python train.py --encoder_norm="layernorm" --decoder_weight_standardization=false --decoder_block="plain" --decoder_attention=false --epochs=9.9
Rows from block 3 of the encoder of a small image FSQ autoencoder, named by matrix and row number. Rows with one number belong to one neuron. Each number is 500 + 40 x the weight over its row's rms, rounded and kept within 0 to 999. All counts start at 0. Numbers have three digits each.
Before each neuron's rows are labels from the 100 images, of 14976, where the neuron reaches its highest value: "peak on" is the class under the peak; "strongest on" is what is common among them. Only what is clearly more common there than usual is listed. The data: rendered made-up planets. In brackets: how many of the 100.
# fc1: MLP up (encoder.blocks.3.mlp.fc1.weight, 480x160), inputs 54-107
# fc2: MLP down (encoder.blocks.3.mlp.fc2.weight, 160x480, transposed), outputs 54-107

peak on: planet (70); ring (30)
strongest on: crescent (60); cracked ice world (34)
fc1.6:491465491468502486471510478498554492487467459441516481496535529505489515553557436502488531546496562552476465554455532444558487525537518481524560530478524507491591
fc2.6:479554574507509473491510499494481508585495525527490504511572474465545571444493433449463462516559467510448517497467498442520555456444465533476476493540564419506479

peak on: planet (69)
strongest on: rings (63); half lit (51)
fc1.113:471463487526543451457502525538527455527493484528447555501560474462517485424491540516508503511552485486530514508514406503523537487450494420416512556571411477449491
fc2.113:422559570500584551509545558507531533571526504506425488518495528508507488594569562459494534462531399540496561477562450459494504426477554523440492503417494467519547

peak on: ring (46)
strongest on: rings (98); ocean world (54)
fc1.100:529594535454525476508497540473471445529493503510533489561582484520470463526559536509532520474545501485513529473515497456470508523437519406448503549472443416526516
fc2.100:502440515497510589458587487532474521499571495472521487481481466453472584480578528484543566488439450541464441453554471576471499496473529521506512519539500549541541

peak on: ring (75)
strongest on: rings (86); ocean world (42)
fc1.288:550566520480533556576523496549540486483492547465422485481502483439475458495538435509427489492485544531512486556537506555545494577374426526512472490497416487482478
fc2.288:576514488486472447530521411495519532574498581460499462501428496500502492459492465484488547524473542571426467444532542428482532462563526403438501535465508494439485

peak on: planet (66)
strongest on: rings (81)
fc1.262:488505508545465523578527436568511527433452507504546511443489470476439510550488532618490502546535540526549524578571539554474483485515445464520529498459445464535463
fc2.262:496521551517523487487513504507505429487539489445469517571517544524550458493447525521515493433551438511590537467522518473485612578487566412473476531541489491441590

peak on: planet (93)
strongest on: lava world (92)
fc1.389:538571504494533518486492513417525500565481474497436449621482485468441517524520526462490501512481493554521529495488443498540498421469450461579511508460584451564466
fc2.389:533473450541489537528500483485484493472542535624477554525499568505495507468486456530454573451475504457501508508453445475462518528511548508539565414545462551451508

peak on: planet (86)
strongest on: rings (100); crescent (66)
fc1.65:491497467515526508543503434554543497462502500552459516490514498484470483553553464536512506486476459467489442464472477531566457519505492524468457417500529455504530
fc2.65:499586529498544485509516424496490510511482472527401487488510456501561495519440490484439508584539515501531554471476472490517552508532446513549489532498443501513461

peak on: ring (100)
strongest on: rings (100)
fc1.349:436548562486521403501527567559508484472473461458445491466474461458456484510554396498518440487517482510532496512508491518568566438486515525564535431479513537452530
fc2.349:465470438503435506500511444500510509514471513501505454470523453424485497450493471489500550570494565531547484454435513450485494513522453482453473467595497464492463

peak on: ring (30)
strongest on: rings (100); ocean world (36)
fc1.431:547457500421474513499454532504528429544516479533495486482567462486486440585539484528439483491460525499594539526464446426533514423492444471522484493502416496502520
fc2.431:472484468474517526554525505509498550482557479451523554526543526469492460534561460454552525538457481539450498450499438561506449550510457493509474549501591458492562

peak on: planet (74)
strongest on: crescent (79)
fc1.416:523481573440562517500466398544527494508502437465518520540520461484509524505507425470478470469506486512455542516562474455491559409478485462486498545481501498524535
fc2.416:491555572508522432560520472518494556564523535514548495526570549444483446581543370602480568498485456547418481494465509485475473448500505529477463509519488509466521

peak on: planet (76)
strongest on: rings (100); crescent (64)
fc1.255:494477468464521545529506528566515475505518514555462474528437488491406517595510502540494518484524446505588394472511476457494522537500486524483490477471559478490586
fc2.255:517493499547505474435480471433480511532491463462458523560516550460496556417437437530489469563546545566436544552470529565557508471563480542496540482532491451507486

peak on: planet (52)
strongest on: rings (99); polar caps (61); ocean world (53)
fc1.330:529535627516425539482554567429526496514486496484472513522507509504496525500511466492505482460493453483477549524512465463523455500522551449516495562503502544434468
fc2.330:530500538531483533497526530491599488499613465506551459582478521528608554543460511402475537494499509445492518460444526475471454472419498520501499521476520517509501

peak on: planet (96)
strongest on: polar caps (96); lava world (64); phase: full (52)
fc1.213:494495537503485521528530493394533491449512516483548523507483506543487503513510467460557535555602443507464515525559474501513545518488544435582446515464524569435609
fc2.213:538500563540490536490546457462503503479490475525416521511574467514505603509515488461545508503431500493470460553496476488486503524486524533449524518442553466517518

peak on: planet (95)
strongest on: lava world (97)
fc1.216:551507553453551554447518467481519559486580523504544428534450531473464529487421541475409519465537545472461516484536561594553508529501458523550462457513489543475584
fc2.216:508440458508437516490503542512473448512429503476481532474501492406415525428467513525534557466510526517444489570571466500514520486477460443488461501573460514523513

peak on: planet (56)
strongest on: rings (100)
fc1.143:550468466525509476571537510496567491498509477598568489489444484487522524521548500607474471567482541499509438474503516487577549491503516454430433458461485522495527
fc2.143:503522574456440495582524500468481537534435496495489412512525436508518465563491474474500533510473459524477458493525451416489511552531437532492474540493545485473479

peak on: planet (52)
strongest on: crescent (57); cracked ice world (43)
fc1.304:584534450481484533529476442527489461454451520489557402441506499424485458499567476464490467498439484515455452534520543557538520501500509517518527561559512546496564
fc2.304:501503473531562523572425477461366511543475484503487482539422511526550480555490498523513505493559451509542501515516462491523476499484456517537487485509567539496500

peak on: planet (79)
strongest on: crescent (90); rings (76)
fc1.76:535510504522493459588415524517520478563484449562457479462568504428508454603464497526463505492531487511539481540438526489510487552484473508464487526450590500516490
fc2.76:451538439467592512493597505530529481548516462524530441512476535493504523487483466448520499528490540540502461455486497462555497461495503574534513507495519445500529